From a checkpoint of a small model that predicts concentration at each pixel.
Training: muon at rate 0.0019, batches of 256.
Data: trained on reaction-diffusion patterns (Gray-Scott), 95000 training examples.
Rows from block 3 of a small model that predicts concentration at each pixel, named by matrix and row number. Rows with one number belong to one channel. Each number is 128 + 24 x the weight over its row's rms, rounded and kept within 0 to 255. All counts start at 0. Numbers have three digits each. After the name is the row's rms in percent of the matrix's.
Before each channel's rows are labels from the 100 images, of 14848, where the channel reaches its highest value: "responds to" is what is common among them; "colour at peak" is the nearest of a few named colours to the mean colour under the peak. Only what is clearly more common there than usual is listed. The data: reaction-diffusion patterns (Gray-Scott).
# convs1: first pointwise conv (model.mid.1.convs.1.weight, 192x192x1x1), inputs 64-127
# convs3: second pointwise conv (model.mid.1.convs.3.weight, 192x192x1x1, transposed), outputs 64-127

responds to: feed 0.078 kill 0.061
colour at peak: black
convs1.141 093:121148151138131097108125143121139175151130153132074105127124119114130151122156114134146133122121137130066116158109119168112147149158099110132165151122105117089121113125140119085131144119129121
convs3.141 096:127113173115139117078146114104110139131161091157149144112115121145085122126149112126163165127104084150132130078164124149131136125083086129163149179133094108142095142125106185130125145145112098

responds to: embossed; pastel
colour at peak: grey
convs1.122 144:126135097146102082154133071101126066127128128163078154140146174134125126146116130138120140143193155132082125108141137131143133123099134158077129150128134136077142142129091144088123115091135104
convs3.122 145:108137154083108133149118123148138119146127168197128138158141129100133127113119131103089110146116131130111118088170121137130121150126130077105113115161161126128148106134129126153110150171119125

responds to: dark
colour at peak: black
convs1.96 035:129133126145149173080162110127127089116103135138118131133115138133107152118138129089136182144162146153108092142150163075126149125131139070125103095126116114159139095132151158125131140121107053
convs3.96 020:129085107160176092135120108126111134171125174119132131143132114099110142180108164075159144136148180155181134152113132138130116146130164118091131140158099096119114135172107168105111100173125140

responds to: feed 0.022 kill 0.051
colour at peak: black
convs1.108 124:124129122127162124057133123160129129138131101159171122125127091156132085130130129120156134141160126110128102112107138063125136147128169099103122077140126109166130083124157097132124124144097092
convs3.108 123:129125080114137126094116141124165172123120154128130142136128075125133129135150128059137139150111144102125079106165119082121122093118116108119123119152161147116139085144116120130117099163125125

responds to: dark
colour at peak: black
convs1.110 053:116125130124126140100134142125142098105123132130144172114146140083128120148104112086144195123173155145122104110125134178128130092171170114116099135135141147128161124152138135150129146128115073
convs3.110 042:120117148142134140129107131087124138120109133146145143142118097168130103117088146147133135087147148171156107091085108103155123146118086153153086114160113114133119153143153123159126153106106145

responds to: embossed
colour at peak: grey
convs1.127 116:129142126125129098119099106119138147142129122145113155136130131142129089100106131158165121121109087078101103139155159118134133112070112121167137155143113131103155121125157112124117147127150088
convs3.127 127:085139091143115153143128120136121162133104114092160095133112143134159117104082134080120115113120141146166180129066076187170165135113087123100112134107195086123107102115078159149131151108117124

responds to: feed 0.062 kill 0.061; dark
colour at peak: black
convs1.100 060:150134130125092152111175160106132118114117162157142113125114140149149137118136133130123129143145131131119115123161183079100161098069150074154100092103114148144144127128193136124131127152096097
convs3.100 049:111168092161125135162128153112125138141136156142118140118138171122075169103155112109154140160111178111090148132130139131100149126127113137094069140118212160106123135104144113113112098146132094

responds to: dark
colour at peak: black
convs1.150 073:122128193141142149139110124138137140135128136141105126125139084126096151130099144086094147112124091168115170167138123119122139130126121071113093079104137138137140095118183136105126097141163077
convs3.150 066:132161126104112110163164110138139103140153164179095138138126151127106134140145122176108128113137148161090100102138079138137157099162179122075097101145180134143125109149101078110074125131120150

responds to: dark
colour at peak: black
convs1.82 089:137146214142118129129140116121147131125125123073105124143123137123167157118123121125120113118122115195131111128108136125133105131141124091158091141142140117123137113129145141106151099108118094
convs3.82 077:147155122098131108146125116145117166100133138147129111136088108116151169136123102122092125098156120117155145135123156109142153118115082159154108138140139095105128140134130111089116084092120152

responds to: feed 0.062 kill 0.061; dark; feed 0.039 kill 0.058
colour at peak: black
convs1.186 098:116120164135126116187156112089129128106116132074132140142131116135141129118101144153113168091142157110146145111121129061122132132102138172153084142138130143142137096127101146088118100085154112
convs3.186 098:103101121107146111135114119105142116152099102094115108137102125113102154123114116115093103090171128118144169083144106149107104104141150081102070134134171160115137122159085175160127136121121129

responds to: dark
colour at peak: black
convs1.117 088:152077184112123134122143130094140117097124109124173141143132114153128142121105132110136156117167128143125120113163164167132147095114181074085096162120127121191137117136162136123136086106113076
convs3.117 082:080098167163174108113153151137128114131135114159163157137156111128162090128143155125107116115136132183159144109110113188142115117119126099175179128146116131145120124108129163161161122138129155

responds to: dark
colour at peak: black
convs1.73 048:138131179147087157123127123119140121111126131111133130132138104138162159127092142081089157144135100198144152141152135168123118108102126078130072147101148119128138112129097119165145127137150105
convs3.73 018:127127127116123125098150146095148125132128119135139138146170148091127144090102107146136124172111145097144147145130112099105151109138109108109076107104152102108121126145093176134138120148145129

responds to: feed 0.039 kill 0.058
colour at peak: black
convs1.124 038:126118145127086103135135094117129142154134142146098129127117112130151083130145151119133100103144160162166145102131099056138156127126103128168095183147115121115127135116153125143113114112100160
convs3.124 017:155140093124127153099147119119124139162108119119108100137144151156082150165119129118136110150158149146146141171110129146158140174098140100168136119123134141105088148128153152144149102136133120

responds to: stretched; feed 0.018 kill 0.051; feed 0.022 kill 0.051
colour at peak: grey
convs1.65 128:122145123124131082156081095091138122125133107144096130132138164116125080116145131134165126106138105134149110121113105129130092141123153130136140143131139136115142101134134137111128147168153112
convs3.65 124:130134136164151127118095127137127133123142099092138121115122136160108145146148118135173118120163124106077137146121090110150155094170082098093123176124167143085115111141159132118148161075172124

responds to: feed 0.022 kill 0.051
colour at peak: grey
convs1.130 142:120153112121168116103121151130124163129131143124152135133132108111127119117124127155115142113125157107124142142115163111121122130097156144133095066113129142138111102119119108144155137126130115
convs3.130 151:142114125127159146124088126063163111122123127087115100089112159119168143151114142164158119152134125094158115125143151111116101141158108092117089143138146133177156106166129146128128129097140142

responds to: stretched; feed 0.039 kill 0.058
colour at peak: black
convs1.129 037:124108139136084108133133092103124138156123138148097136115119114129141088129142150118126092097149161164167133097128091053140150122119110126164088176136121127113122140123155119135107111100097167
convs3.129 019:125153132090115126061145098093132156123167128123104106096127079109123111119127140111126147121128108114152175158136121100184110140132100135146119097113126096123104155111093136107133111099136121

responds to: pastel
colour at peak: cyan
convs1.157 036:108151155129134161150116149133132113139150108137104142128136115160110169138106141094128159104118112151093154145123064096143130153147079110118085088114132132124121100123148129125129127131135106
convs3.157 030:138141133110067134067141100120088123158111098098107098118170145123088110096132136135187101116142154115127097138128105124151150109130077108165154126124129141165111123158116156132125110164107128

responds to: stretched; dark
colour at peak: black
convs1.138 053:126110143112112148123132110130140147161116149104116119124121110111148068105124137134156109091113136138161135110136106060140161107137116121152083176154131145126123126125110110132129137141113182
convs3.138 037:123166182117080113084134151126104147142126120121130139127123119095140142118116115115142136118131123100109115116154115158147108112148155109106152152110139119120108154075121156146112132136125117

responds to: dark
colour at peak: black
convs1.105 034:148105109143132181079168122116105084115109147147110132134108140130127138119119124100116166133152140138109084137177178088119141114111136066123103109113108131165142122117153151128127138116127057
convs3.105 021:128112111118117122136153092114144145129130123090101131117124122101123163109153130122144107124155166121118145101129117116108142163142101143135136126143172117140139112105109097125079165168100072

responds to: embossed; dark
colour at peak: black
convs1.159 125:120134108126146171125139139125129148120130106124113117117122116130140119134127111118138116154084168057099156112104066138120110104131028145103129091130113124126127124138127090179119114160112142
convs3.159 127:124113095120123129163103114109121085115146107175136122086144127133108109111145111168134138115125118158151141096099086133145155138133102187128144115141104113156110125085092098129128110086150122